A small multi-label image tagger, trained from scratch.
Model: norm layernorm, activation geglu.
Training: normuon at rate 0.016, 14700 steps, batches of 128.
Data: trained on reaction-diffusion patterns (Gray-Scott), 47500 training examples, 39.6 epochs.
Rows from block 2, named by matrix and row number. Rows with one number belong to one attention dimension. Each number is 128 + 32 x the weight over its row's rms, rounded and kept within 0 to 255. All counts start at 0. After the name is the row's rms in percent of the matrix's.
# q: attention query, key and value (stacked) (model.blocks.2.attn.qkv.weight, 1152x384, the q third), inputs 0-76
# k: attention query, key and value (stacked) (model.blocks.2.attn.qkv.weight, 1152x384, the k third), inputs 0-76
q.237 098 [106 113 112 142 134 162 159 131 134 134 164 145 118  81 118 162 136 181 124 135 202  93 162  87 130  98 134 179 158  80 154 130 144 213 139 118  90 140  88 116 147 121  84  81  93 152 148 156 154 124 118 145 169 115 177 151  99 101 138 156 143 160 164  98 120 132  83 149 139 115 159 155 157 104  72 115 113]
k.237 096 [135 159 129 128 154  80 130 108 135 123 127 140 147 163 140  90 135 152 162 153 148 149 135 145  94  97 151 168 164 170 106 170  76 109 107 128 177  82 121 152 111 137 121  96 143 107 166 146  84  88 139 190 159 115 137 132 142 146 118 144  79 135 100  99 129 113 178 187 128 160 171  86  89 119 118  94 164]
q.238 103 [106  64 150  86 100 143 151 115  99 140 153 162 144 125 116 152 152 100 151  59  73 110 161 126 138 150 144 140 100 188 113 164 146 145  83 131 167 141  90 135 112 203 106 125 118 138 171 130 178 142 179 132 134  98 122 180 122 109 139 161 160 190 133 178 180 116 130 131 165 114 140 110 167  64 113 123 186]
k.238 109 [164 136 107 106 123 112 126 126  93 141 103 175 155 144 136 161 168 163 131 152 164  95 111 111 137 116 181  72 126 117 127 123 135  79 173 111 192 123 206 169 126 138 130 130 185 151 126 124  69 156  80 185 134  56 132 175  77 128 134 139  91 142  61  87 182  71 159 129 111 169 145 152 143 167 103 221 160]
q.239 105 [110 116 142 155 137 118 147 155 143 138  93 157 146 136  84  76 135 165 143 180 151  83 171 137 156 156 118 124 117 155 133 182 133 163 102 135 102 157 109 113 137 107 182 125 144 158  60 182 137 149  83 107 163 121 127 122 103 147 127 105  93 110 133 112 145 106 163 184 128 160 139 131 102  72  95 134 144]
k.239 101 [117 150 116 105  88 171 147 156 198 119 145 106 175 132 125 136 104 180 144 158 125 108 119 131 111 174 184 150 104  90 114 111  73 110 108 142 162 120 183  72 138  69 166 156 142 183 131 192  84 104 159 155  96 136 100 144  83 109 125 121 124  76 120 102 129 149  82 120 102 138 126 152 114 163  97 174 143]
q.240 105 [128 166 106 203 119 204 102 144 152 103 220 104 140 163 108  68 171 146 176 128 159 110  99 106 142 111 165 137 134 164 155  53  76 152 145 152 111 159 123 130 123 181 107 168 169 100 125 135  81 135 125  95 101 141 105  85 189 107 115  97 118  95  76  92  84 126 143 113 144  96  85 148 135 205 116 106 136]
k.240 104 [195 146  96  93 113  96 175 152 103 122 142 121 159 121 141 120 100  94 147 117 124 149 140 147 121 122 112  96 144 217  83 137 145 120 104  91 123  95  97 149  93  90 135 136  91 190 116 158 135 193 127 167 176 150 171 149  89 115 166 141 100 174 165 105 126 110 120 137 120 135 121  85 105 151 146 143 103]
q.241 102 [136 139 224 128 165 128 169 111 135 131  89  99  81 155 114  93 109 159  89 112  58  95 130 125 112 112 154 157 173 147  94  70 148  98 144 108 118 142 177  81 176 145 132 106 140 120 175 154  99 132 162 114 152 110 175 122 135 162 160  82 134 105  91 107 132 107 117 132  84 116 106 163 180  65 134 146 108]
k.241 099 [ 53  84 141 100 165 189 125 107 147  83 166 119 143 124 126 119 131 117 112  96  86  36 125  73 138 139 130 166 112 129 176 108  97 145 115 134 101 166 126 121  94 124  97 156 157 133 185  82 133 111 127 189 110 174 139  81 150 106 107  97 112 127 113 154 135 153 133 130 163  63 150  96 155 102  62 141 110]
q.242 098 [ 95 126  92 106 101 113 115 146 137 153 165 105 120 143  96 142 125 118 140 146 120  96 150 109 162 123 157  98 183 130 114 155 163 138 136 138  80 168 150  76 145 142  52 105  72  56 158 104  78 101 182 123 115 170 105 143 103  93 150 101 127 162 100 160 118 140 126  91 142 137 155 192  51  73 145 194 132]
k.242 096 [120 101  94 111 173  92 108  81  98 170 122 130  95 110 160 126 140 130 112 126  80 116 107 100  55 143 142 101  85 165 132  75  74 178 135 108  39 122 163 173 117 111 117 118 143 131  92 146 104 210 115 145 115  67 129 172 168 133 137 115 105 112 200 123 113 103 137 107 156 150 121 148 156 135 111 115 199]
q.243 105 [204  62 140 119  93 103 132 129  93 125 127 176  94 113 103 171  34  31 128 156 134 139 127 136 124  98 154 148  77 133 105 134 149 106  85 104  89 123 167 131 116 146 139 144  88 121  85 208 164 171 108 125 129 182  94 101  69 112  73 177 144 126 159 131  89 157  84  92 152 153  96 157 141 117 102 133 118]
k.243 106 [143  73 134 178 100 177 134  66 105 115 140 103 152 137  61  94 165 172 144 139 150  72 131  92 166 163  93  98  67 103 149 191 110 134 116  96 129 121 129 166  83 141 169 142 131 133 175  99 121 147 111 143  60 135 118 154 105  81  85 132 169  75 104 194 132 139 112 139  95 166 159 102  97  96  99 163 129]
q.244 099 [154 168 131 180 138 124 107 128 131 159 105 129 124  82 109  62  86 129 131 166  97 153 201 161 173 164 130 138 145 108 166 130 116 136  82  91 114 141 138 142  96 154  76 110  88 148 152 116  99 103  89  70 203 214 151 181 138 135 125 111 123 145 112 118 108 183 125 168  81 111 126 167 193 199 110 158 131]
k.244 097 [218 180 150 151 154 101 151 194 180 101 111 109  71 110 115 116 139  65  98 145 122 140  90 135 145  92 159 151  81 121 152 133 143 147 120 154 132  73 138  55 164 121 115 102 165 166 137 151 111 154 156 200  94 136  89 102 153 101 136 120  68 134 110 166 143 134 138 131 175 145  79 164  99 116 150 152 170]
q.245 099 [158 130 138 194 135  64  61  92 138 116 156 157 133 130 130  99 161 159 121 126  82 165 146  68 112 181 127 142 114 122 148 159 121 200 121 101  61 129  15  93 151 145 105  91 135 136 110 152 137 148 103  62 118  83 107  80 105 142 144 144 110 135 145 128  85  89 175 121 127 143 154 153 113 163 117 196 203]
k.245 097 [144  96 188 127 133 140 122 112 153 124 157 159 145 112 169 174 192  94 124 123 107 147  75 165 102 123 137 131  99 134 130 203 108 109 188 133 102 165 105 186 165 160 141  76 203  83 151  78 150 132 154 145 117  90 153 136 134 167 110 174 193 136  71 123 150 163 166 118 195  89  92 123 128 135 118  66 191]
q.246 098 [163 102  76  82 190 114 144 163 113 126 113 149 178 135 120  89  91  98 160 135 159 190 117 148 113 116 115 148 109  93 102  91 172 103 139 130  97  96 152 123 127 131 147 172 106  98 114 126 118 145 137 151 148 164 148 141 149 134  97 129 132 123  64  69  47 143 131 119 183 175  64 117 145  95 175  84 151]
k.246 096 [107 167 108 159 124 139 154 101 106 181 147 126 150 156 159 114 150  55  81 142  86  31 138 101  92 122 159 107  88 121 112 152 141 120 143 116 169 130 180 164 151 154 150 175 173 150 122 104 116 119 134  97 131  86 104 160 103 144 131 181 137 106 100  96 167 138 143 154 176 132 129 124 185 108 105 140 150]
q.247 109 [138 117 122 173 177 113 101  68 138  85 119  78 103 169 137  45  82 117 104  81 141 100 100 127 173 162 118 144  84 129 101 109 118 117 125 154 168 142 166 119 135  56 179  89 137 107 127 157 169 144 159 139  93 148 137 137 126 134  92  49 111 113 128 122 140 165 150  86  90 150 149 174 114  58 137 125 154]
k.247 102 [151 145 115 101 174  94 116 126 138  95 130 103 127  76 162 131 122 137 165 139 117 141 147 102 108 128  87 136 128 122 123 166  76 166 149 128 132 116 119 107 123 116 128 102 133 117 193 194 121 103 123 107 159  94 143 118 171  99 106  83 170 107 157 146 152 151 151 138  94 169 129  94 125 131 163 197 135]
q.248 108 [184 110  95  98 120 132 152 153 165  47 146 124 144 202 137 172  93 144 100 162 139 127 103  36 153 171 118  81 148 142 105 146 128 121 185 132 143  85  90 150 134 187 136 121 157 132 163 141 125 102 108 111 141  96 193 108 136  94 141  57  95 143 138 141 172 149  99 148 119  53 140  78 106  68 105  73 132]
k.248 094 [147  77 138 140 168 151 152  78  47  95 160 166 175 134 161 138 183 127 151 171 119 115 101 116 167 117 168 120 136  62  89 117 114 176  76 155 135  99 165 102 157 138 163  98 162 139 114 105 119 188 108  88  93 117 116 122  82 192  77 144  85 131 143 140 152  91 118 149 133 129  90  99 165 139 101 137 145]
q.249 107 [150 139  96  71  94 128  98  75 148 165 223 161 109 151 102  98  76 202 152 143 102 113 146  96 148 130 189  94 131  86 165 143 104 124  97 115 128  95 165 125  69 128 141  92 132 151 143 131  78 154 196 128 149 200 120 131 140 125 151  75  98 113 121  81 110 127 170 102 111 105  79  79 136 150 176  85  82]
k.249 097 [168 199 149 126 168 133 129 193  89 126 125  91 113 111  77 123 170 120 140 134 184 218 137 158 109 173  45 146 108 131 112 140 113 149 121 139 117 104 130  91 116  96 136  76 123 139  97 110  96 117  61 164 125  77 142 112 174 103 156 116 163 106 154 153 173 148 105 113 104 102 134 129 126 136 128 135 164]
q.250 102 [ 75 117 167 153  94 144 149 110  96 161 176 162 168 154 117 145 115  94 176 139 167 136  90 111 179 109 101 105 155 169 162 126 189 105  25 146 126  96 169  98 160 104 144 147 140 128 113 119 150 109 161 184 179 162 134 135 160  87 117 156 118 119 173 110  47 109  63 164 134  90 116  77 130 141 120 136 147]
k.250 092 [127 133 129 103 102 133  94 133 120 135 164  86 165 109 114  55 141 123 133 136 145  88 150 185 167 162 108 117 147 151 156 147 142  64 100 133 111 168 144 160 119 134 178 132 141 147  93 170 124 147 117 168 144 134 118 116 191 115  85 136 105 166 123 104 121 133 109 116 161 153 160 125 144 108  87 135 140]
q.251 094 [169 155 119 140  81 139 120 134 148  76 112 147 168  80 131 156  81 109  63 140 114 140 144  68 104 154  98 123  94 136  91 121 126 141 109 119 150 149 153 136 117 165  95 156 191 149  95 148 134 148 140 181 165 132  65 111 142 183 162 139  98 112 117 144 136  92 102 135 123 157 155 123 107 161 151  63  75]
k.251 101 [138 125 152 158 107 154 132  99 101  68 139 115 153 168 117 166  85 162  87  88 104 161 101 133  93 133 100 115 164  99 135 165 154 130 116 142 145 118  89  62 116 225 135 136 144 129 103  82  66 117 118 171 111 151 123 211 129 118 116 132  97 165 138 101 145 102 136 149 112  89  59 158 191  94 112 126 162]
q.252 098 [ 99 129 123 144 126 143 135 116  79 100 159 109 134  98 114 145 120 114  95 129  88  69  50 126 144 127 171 135 117 119 130 178 118 162 116 114 129 107 164 120 144  95 100 159 112 123 124 164  93 156 137 141 148 144 129 115 126 141 129  99 137  93 129 137 109  84 208 106 121 124 101 127 145 119 126 131  62]
k.252 106 [107 112 151 114 204 125 141 126 199 181 125 128  81 128  85 113 173 129 147 101 124 168 139 121 143 171  58  97 141  86  95 149 153 111 130 176 115  75 171 138 122  99  74 111 136 131 195 132 101 116 125  83 114 152 108 118 149 121 120 110 167 132 139 131 141 126 157 110 175 143 163 144 160  35  85 154 154]
q.253 097 [146 130  43 123 121 117  50 136 124 143  82 103 112 118 140 106 166 149  66 143 136 125 125  97 156 114 202 180  82 161 121  89  99 172 118 135  98 167  90 132 127 174 119 216 150 154 159 160 115 129  96  87 129 121 154 112 139 160 102 100 119  77 142 109 179 125 102  33 133 136 143 143 112 124 158 185 144]
k.253 095 [111 105  99 179 169  90 175 146 151 137 122 223 105  92 105  88 125 148 144 117 123 130 135 123 145 136 134 130 137 117 175 143  83 107 117 189 123  64 115  72  94 122 134  77 134  73 131  87  88 106 129 114 129 134 111 109 119 135  86 137 107 158 155 115 161  84 137 127 133 149  88 173  77 185 184 128  71]
q.254 099 [101 142 118  91 110 171 116 176 124 107  92 115  74 133 145 101 130  78 137 128 210  85 102 155 100  96  94 137  69 105  98  89 127 131 150 102 135 166 186  91 153 163 111 142 129 138  99  45 116 121 120  81 115  75 145 189 198 123 118  30 121 162  69 134 155 104 125 109 109 159 115 116 156 182 107  75  45]
k.254 102 [125  55 114 133 161 157 176 136 111 110 162 120 154  91 141 135 142 124 101  74 109 190 125 134 174 151 155 123 138 161 147 167 139 116  85 120 154 166 159 146  80 179 112 229 123 209  69 128 147 104 131 105 176 114 110 158 109 127 136 147 138 127  89 105 127 137  65  81 123 106 109 159 115 119 156 164 146]
q.255 105 [ 75 174  92  98 114 120 130 120 156 119 160 104 110 153 146 163 144 125  94 132 160 103 112 194 151 156 127 209  97 142  52 166  65 138 126 162 107 140 121 109 146 122  86 151 115 101 156 126 157  82 126  79 124 150 120  80 135 154 147  72 105 105 116 172 126 104  92  85 104 153 135 104 148 128 113 153 166]
k.255 106 [160 105 109 123 167 113  90 113 173 164 177 171  94 115 138 118  87 130 161  90 131 103 141  37 148 106 142  88 125 131 125  96 154 183 162 104 106 122 117 144 136 139 106  91 110 105  79 169 107  90 121  81 118 105 170 147  99 144 172  66  74 133  98 152  68 132 116 153 184  93 121 101  92 140 132 104 132]
q.256 101 [ 93 101 143 130 117 108 120 115 146 100 118  99 126 159 137 167 142 113 193  97  98 141  97  68  98  89 163  93 149 115  89 196 119 120 162 136 108  74 171 144 139 175 137 136 111 187 153 148 110 132 170 120 102  98  87 176 136  69 142 162  97 162 212 102 152  91 131 133 116 114 127 123  84 129 138  85 144]
k.256 097 [110 130 134 117  51 125 182  58  66 154  77  90 148 130 158 181 175   9 161 178  83 130 116 108 178 130 125  96  72 134 129 143 138 161 148 143 180 150  84 114 110 146  99 129 133 116 110 175 138 144 138 152 137 140 151 130 130 124 190  80 128 185 140  92 142  98  97 134 120 150 148  91  90 129 129 188  84]
q.257 100 [169 142 110 146 111  62 171 109 172 116  97  75 191 198 140 141  77 142  57  87 167 110 122 106 136 130  68 114 110 118  90 161 207 110 138 125  81  72 130  64 158 159 124 120 199 149  98 108 103 156 124  92 109 136 101 106 157  98 143  96  67  92  86 113 136 127 157 140 123  82 138 143 155 147 130 159 171]
k.257 098 [152 151 135  93 150 131 193 166 104 170 125 123 106 145 193 162  96 106 147  86 178 116 131 150  93 182 169  69  73 148 129  99 178 159 115  96  77 127  96 177  81 127 128 128  58  84  95 122 187  97 116  96 133 122 116 157 156 151 189  70 105 112 179 120 116 130 131 162 178 106 101  76 160  99  74 125 131]
q.258 097 [120 153 118 106 116  76 182 148 107 108 152 104 159 136 155  92 118 159 110 128 135 188 141 160 199 122 184 138  92 146  96 118 113 158 222 141 192 137 152 163 129 123 122 134  75 101  76 149 170 158 122 168 108 120 124  64 163 160 113  80 180 131 118 123 117 135  28 136  92  83 117 166 116 103 103  98  96]
k.258 097 [123  89 101 105 114 103 106  95  78 149 104 117 128  52 112 109 104 119  91  97 139 111 128 226 110 128 146  71  93  81 125 171 183 129 184 152 150 136 105 119 165 110  92  83 151 144 128  77 187  88  89 182 119 149  89 126 129 136 167 146 140 130 109 134 171 108 157 125 104 135  98 187 116 141 114 151 118]
q.259 099 [161  94  96  76  50 119 113 100 122 119  63 158 100 153 140 162 158  99 157  82 109  41 130 147 125  96 164 118 144 128 117 108  77 108 199 144 139  65 125 133  99 124 112  85 161 147 115 144 150 104 133  98 107 115 142 149 129 153 134  94 116  87 126 172  86 167 101  97  88 127 110 126 113 137 143 102 109]
k.259 096 [ 84 149 113 184 118 147 135 136 137 177 171 160  82 108  84 145 129 155 157 112 110 122 124 122 163 127 106  92 156  86 125  91 129 115 136 143 116 132 113 168  88  74 142  78 175 201 114 119 165 136 145 150  55 122 128 122 128 140 191 147  96 116 182 135 127 118 138 189 118 123 136 116 165 132 115 155 127]
q.260 093 [132 114 136 159 156 107 111 125 127 105 122 113  91  80 144 141 185 142 140 129  96 155 107 100 106  96  89 126 133 149 116 198  99 112 128  89  91  92  49 130 136 159 143 119 157  87 185 121 193 138 136 137 109 179 168  93 129 116 143 148  94 160  80 166 114 174 114 120  72 169 121  80 123 112 107  75 145]
k.260 097 [ 96 101 144 115 124 133  92  74 125 154 126 136 138 131 168  90 129 112 147 130 169  88 134  69 179 136 135 137 159 158  89 157 120 144 112 129 196 124  64 130 136 124 102 133 118 102  59  87 163 172 115 121 129 129 112  95 103  63 140 135 125  86 102 108  60 108 185 111 102 140 156  60 109 176 122 157 202]
q.261 098 [153  99  96 123  69 158  84 159 132 171 151 119 181  88 165 109 116 124  75  99 139 129 140 143 138  87 149 144 155  99 147  98 127 109 110 117 152 151 163 122 105 153 153 105 137 147 145 119 182 184  76 193 130  87 104 115 193 119 133 147 126  56 113 128 152 108 108 137 106 104  76 138 172 155 117 202 160]
k.261 101 [141 142 107 144 105 116  98 122 109 134 165  95 103 128  94 167 157 158  84  84 148  62 144 139 117  93  80 124 143 151 112 105 207 151  89 164 127 136 169 131 138  63 174  85 152 185 147 171 141 105 163  90  80 134 131 145 118 155 111  92 144 203 141  73 131 174 117 141 152 119 130 163  85 117 118 165 117]
q.262 100 [ 99 119 103  85 134 122 134 164 185 166 141 136 114 100 143 125 164 100 130 130 105 148 153  94 155 105 144 193 125  78 139 138 157 120  89 112 158  97 129 101 171  61 144 133  77 166 122 150 143  95 127  74  63 164 132 127 150 198 147 105  94 138 104 113 154 128 130 139  84 181  99 115  81 156 145 142 124]
k.262 099 [166 149 127 161  92  92 167 122 175  96 173 112  80 139 133  71 130 149 125  70  96 155 155 154 129 103 150 145 108  90 154 121 140 105 144  76 120 164 110  72 130 165  93  92  86 117 142 144 178 139 110 150 116  64 129 111 166 134  74 113  89 151 149 126 150 130 126 130 150 124 168 121 152 120 133 101 164]
q.263 100 [135 109 175  86 162 119 121 139 107 135 104 153 133 117 115 108 124 193  81  97 134 144 113  72  96 109 151 138 180 129 180 189 153 116 149 112 118 120 120 106 170 102 140 126 139 119 147  58 115  92 142  95 132 153 130  81  82  94 138 110  71 160 100 151  90  88 185 155 118 154 175 185 141 124 142 121 139]
k.263 102 [ 94 170  50 108 101  82 118  82 126 121 128 120 147 156  71 102 139 137 154 156 119 112 118  79 144 196 195 149 183 108 136 158 166 142 129 128 156 105 110  50  84  99 121 175  77 118 135 114 136 103 148 173 182 192  76  84 116 156  76 120 105 108  78 112  71  67 116  90 114 176 149 127 143 128 159 177 104]
q.264 089 [128  99  47 140 157 137  45 147  73 135 109 167 100 161 142 160 129 106  52 130 140 112  95 124 158 140  74 135 173 157 143 130 152 128 121 158 184 169 116 166 165 122 108 123 165  96 132 135 113 128 124  99 126 133 163 176 183  99 163 192 127  83  97 114 181 107 140 146 125 118 154 157 136 138 122 118 171]
k.264 100 [113  85 122 120 103 102 106  78 100 148 130 111  87 137 117  97 122 114 129 181  94 154  98 152 114 119  78 156 140 149 153  96 159 113  94 178  93 113 145 165 132  85 153  96  98  92 117 166 135 171 122 140 142 101 161 130  89 143 142 152 132  84 135 169 137 121 122 156 103 178 134 118 164 120 105  65 145]
q.265 099 [110 184 127 150 153 187  91 131 156  90 156 109 140 140 108 164 136 156 164 104  85  94 146 146 150 127  85  81 135  77 127 152 106 119  88  92  98 146 127 119 154 120 109 132 133 125  63 114 121 109 179 125 169 165  57 100 158 149 147 121 127  70  87  95 186 129 165 154 128 118 115 100 164 149 151  96  97]
k.265 106 [163 109 171 135 101  98 109  88 176  90 112 166 119 149 144 123  64 144 100 151 128 117 132 155 161 134 101 139 164 113 218  99 161 165 133 118 110 102 181 129 146 150 105  48 124 161 110 120 120 151 189 134 145  91 135  86 123  89 126  86 119 102 131 149 120 201  88 105 119  54 134 130  85 148 134 141 109]
q.266 099 [136 137 184 146 108 160  62 150 152 177 107 102 155 176 113 163 143  90 138  90 179  63  85 121 111 137 112  86 100 139 131 125 148 147 121 187  83 100 112 129  86 111 211 120 139 123 164 132 152 109 123 127 128 125 132  89  81 144 119 141 107 119 143 155 193 152 167 180 116 168 184  70 183  89 171 137  81]
k.266 098 [196 144 191 119 111 122 113  74 129  67 182 126 161 120 149 107 154 108 128 133 106  89  94  90 180 165  58 132 141 174  70 141 133 164 143 134 109 162  77  80 130 176 164 112 107 136 113 106 115 125 119 150 102  69 108 134 133 130 130 181 144 152 137 102 115 123 120 118 164  89 115 121  83 137 158  97 142]
q.267 105 [155 134 117 104 187 109 175  98 122 156  44  84  80 114 179 138  95  95 149 108 122  76 114 138 130  93 106 103 145 143 143 181 147 150 110  94  75 137 167 134 122 155 142 149 145 168 167  82 142 132 112 112  82  92 161  81 122 177 105 153 135 155  83  89 109 132 190  82 177  65 157  67 129 114 129 140 143]
k.267 097 [ 86 137 131 117 177  98  93 139 118 168 141 127  96 108 116 136 149 145 183 135 160 122 156  97 139  69  95 134 113 141 102 100  99 127 134  52  79 116 103 133 139 123 200  62 148  90 102 104 161 150  39  70 161 190  92 115  56 109 148 100 114  95 146 123 101 161 127  79 183 110 149  98 103 135 136 166 142]
q.268 109 [167 139 160  92 211 139 135 138 163 118 174 126  83 139 123  94 161 147  90 168 165 118 124 160 113 149 139 208 129 119 160 122 150  42 132 136 151 142  66 160 106 127 133 120 120 111 145 129 112 117 160  74 164 138 112 103 124 175 115 115 123 197 131 100  85 107 140  77 134 187 127 121 141  84 118 138 117]
k.268 099 [ 98 101 118 127  70  99 151 118 127 126 176  86 131  69 175 135 114 188 139 135 119 171 120  89 124 147 149 153 136 103 116 111 148 109 155 128 138 141 152 184  99 150 109 193 135 126 126 136 175 136 128 123 114 175 130 216  93  95 141  97 140  66 152  84 162 179 102 129 143  57  94 107 126  91 112 192 153]
q.269 103 [120  90  85  96 152 136  95 120 120 153 101 132 158 159 156 137 133 127  88 112 130 112  96 152 113 131 148 157 104 100 164 116  98 154 125 111 126  82 155 131 128 128 155  90  90 146 152  75 181 145 110 128 158 196 143 135 129 140 168 123  75  92 128 153  88 125 145 153 116 117 103 121 141 102  99 208 108]
k.269 105 [135 138 105 119 164 114  95 119 136  87 169 118 126 187 113 129 178  93 180 149 151 109 105 158  59 140 154 110 123 144 101  75 146 145 120 167  99  82 113 161 145 109 140 153 102 108  82 135 157 126 211 119  89 177 119 100 108 138 139 130  62 129 156 121 138 173 105 100  99 148  91 139 141 115 157  80 142]
q.270 102 [ 91 144 189  97 148 146 159  82 164 144 140 153 144 111 157 106 148 223 110 175 131  99 108 154  80 144  94 105 166 150 147 145 126 120 103 145 165  80  87 123 149 149 119 145 127 173 116 185 165 157 118 149 123 112  61 134 105 107 150  45  87 113 127 126 101 171  99 164 149 185 141 122 120 178  99 166  55]
k.270 095 [ 96 144 148 104 101 100 185 117 109 116  80 159 131 107 115 125 124 130 166 114 103 146  61 115 147 163 114  83 113 159 116  37 117 116 116 133 115  55 125  88 147 169 147 101 118 139 108 212 110 143 109 158 126  72 111 127 166  97 173  88 126 156 160 154  91 143  98 101 111 173 111 205 117  87 104 132 131]
q.271 100 [136  63 151 156  92  65 159  77 136 171 148  90 135 152 132 119  72 177 153 206 109 113 132  94 106 137 105 147 115 117 112  83 139 131  90  89 202 106  99 145 146 130 105 156 131  79 118  77  88 120 133 156 133 168 133 138 130 126 125 164 142 149  95 156 131  63 134  67 126 141 143 136 168 153  80 146 145]
k.271 101 [ 89 123 189 124 140 183 128 136 129 133  99  95  47 132 138 179 133 127 162 121  87 178 109 114 165 117 122 123  89 152 137  89 143 139 109 144 182  87 156 149 135 117 134 102  84 150 163  87 136  78 154 165 130 105 178  73 139 112 124 102 168 137 131 124 123  87 204 114 128  61  91 204 107 120 108 125 117]
q.272 099 [169 106 160 156 172 142  78 164 118 113  73 113 157 157 158 119 152 186 104 192 128 126 167  89 159 122  99 111  88 101 150 115 128 117 150 164 118  92  70 134  75 123 144 121 158 151 109  89 156 136  81 123 126 109 122 104 159 100  96 173 104 154 132  98 180  98 157 140 107 155 116 129  70 135 159 162 125]
k.272 100 [155 134 127  73  87 154  81 166  77 155 129 147  68  62 200 150 174 136 160 115 165 121 224 162  94 152 171 128 127 106 186 122 131 138 127 165  81  90 125  88  77 104 119 135 130 104 166 155 137  98 138 122 147 143 141 120 186  81 149 171 113 117  86 145 117 171 144 110 104 102  34 167 140 104 115 145 129]
q.273 100 [165 115 116 146  90 100 117 158 128 170 132 164 106 136 124 119 149 106 157 159 106 111  64 172 118 138  92 151 157 114 124  86 143 105 168 144 144 115 173  97 139 184  81 152 108 111  76 154 168 168 171 134 162 103  73 103 127 141 151 149 125  67 150 148 124 149 109 167  56 152 117  55  99  95 130 130 112]
k.273 098 [102 136 165 150 116 149  93 116 143  76  58  15 147 137 133 153  66 149 112 157  69 133 136 127 169 122 176 143 130 165 138 140 106 150 205 124  51 143  80 131 119 152 140 138 130  98 159 157 118 165 112 168 181 118 167 168 186 118 134 109 160  90 118 146  74 146 162 121 138 129 141 178 106 141  90 142 122]
q.274 103 [108 149 143 159 126 103 108 102 140 118 218 130  56 108 105 130  98 141 133 178 112 158 104 121 139  65 138 128 136 139 115 119  98 158 162 163  96 216 112  66  97  87 136 123  81 144 129 119 159 110 139 118  92 146 182  95 157 114 122 116 125 106 112 179 164 141 167 151 116 162 137  84  74 136 115 127 161]
k.274 102 [ 97 111 116  87 164  68  80 155  89  87 115 126 155  96 110  40 119 133 142 129 167  72 168 133 116  73 146 138  75 116 156  82 146 145 147 146 118 161 142 116 137 121 149 119  93 142 158 150 120 178 127 112  73  98 102 118 142 139 148 148  82  50  70 109 171  69  80 121 100 123 152  82 130  98 119  85  81]
q.275 099 [142 117 102 193 143 108 122 116 140  78 108 205 159 111  97  84 129  55 145 137 125 141 203 145 140 196 125 121  94 165 125 120 126 103  97 190 145  64 159 124 174 118 141 113 125 143  95 184 134 128  86 108 100 128 109 143 139 144 168  99  84  86 132 132 142 159  86 132 119 184 146  47 119 122 117  80 129]
k.275 097 [147 119 118 151  89 115  70 144 101  95  79 120 148 142 103 113 145 173 166  93 150 108 116 154 119 167 112 116  49 154 112 154 157 102 127 105 106 105  52  88 194 210 147 156  89 144 129 104 129 114  95 143  90 126 103 136 147 109 150 110 144 134 144 124  61  92 135  95 148 112  89  73  91 125 141 163  80]
q.276 103 [118 110  53 157 148 151 160 107 179 132 190 103 130 125 179 124 102 110 161  91  51 127 169 145  91 181 116  67 134 117 170 108 174 112 164 141  77 184 134 124 131  98 174  98 156  79 112 177 130 150 135 111 121  80 125 101 119 127  90 163 168  86 148 111 121 139 145  61 126 181 174 181  96 159 101 169 106]
k.276 100 [161 150 133  64 136 134 161 144  98 145 123 139 126 209 110 146 100 156  66 142 107 130  70 124 168 123 112 133 148 149  76  55 145 152  64 106 139 120 121 155  87 112 168 166 115 115 100 106  71  77 162 119 196 185 116 156 188 127 111 216 131 133 100 169 125 176 171  80 138 143 128 154 178 146 103 155 140]
q.277 098 [125 100 134 117 166 187 136 104 187 161 122  71 157 128 115 182 108 200 143 121 186  99  42 106 139 116 145 124 115 174  90 121 144 150 142 142 155 109 144 105  77 134  83 160 169 113 157 134 114  87 105 104  99 101 102  75 115 126 124 158 144 171 143 138 120 118 109 102 144 156 127 133 133 148 148  98 105]
k.277 104 [179 134 156 129  93 119  88 113 188 118 122 152 123 110  12 119 151  79 148 171 111 126 164 134 132 172 204 195 138 118 118 109 119 115 147 136  90 122 112  74  71  58 152 159 153 157 161 153  79 135  91 107 107 131  66 108 145 130 116 110 111 100  93 155 146  95 111 155 109  82 142 144 140  90 161  99 160]
q.278 093 [101  73 165 132 107 105 122 160 146  86 116  94 179 112  98  93 129 158 148 160 103  71 132 107  93 150 111 147 172 167  99 130 107  93 178 113  91  44 140 141 103 143 121 161 140 113 109 175 128 135 130 130 133  93 141  94 106  88 140 144 108  68 100 129 105 160 116 140 180 109 185 193 127 102 125 121 115]
k.278 097 [ 97 119 154 123 131 137  95 122 119 116 131 145 144 144 130 101 179 144  74 125  27 157 127  99 194 113 173 127 143 114 166 101 157 123  77 161 185  69 110  85  87 144 143 134 122  77 138 135 146 133 120 101 114 125 164 128 154 132  86 149 148 147 138 107 116 123 106 179  96 102 165 150 155 122  96 200  86]
q.279 100 [ 95 115 175 109  81 144 128 141 153 159 154 128 153 152  99  90 121 109 120 100 129 125 105 146 135 148 119 128 159 132 116 139 114  65 117 140 130 122  98 152 111 139 148 159 126 151 177 116 122  99 106 130 101 148 142 109 170 104  95 115 106 174 138  97 135 146 120 143 147 135 124  68 171  96  65 131 145]
k.279 094 [ 72 143 112 186 125 157 167 119 120  66 131 162 171 186 148 116 101  98 108 170 163 178 131 103 152 166  72 134  97 136  70  97 176 116  87 133 141 179  98  94 130 123 173 110 127 106 153 126 152 141 167 112 122 138  71 125 155 108  67  73 151  97  65 144  73 139 161 126 101 172 111 138 156 136 100  96  72]
q.280 098 [141 112 163 184 129 113 117 111 119  87 116 134  96 144 147 110 169 150 128 186 144 189 168 145 118 126 131 184 109  93 170 156 123  88  98 118 100 120 138 197 100 118 126 111 126 162 110  82 154 120 165  97 120 112 173  88  94 111 133 133 147 151 161  88 118 104 122 110 136 122 126 188 136  67  86  90 131]
k.280 098 [105 165 124  90 139 109 100 125 108  92 124  91  98 153 119 127  89  88  80 212 121 117 112  91 173 121 127 117 115 131 108 103 116  86 114 128 131 152  86  99 130 172 130 215 104 121  87 155 136 101 121 202 129 102 146 130  93 124 138 136 106 139 156 119 131 138 120  83 145 138 117 112 118 152 175 148 140]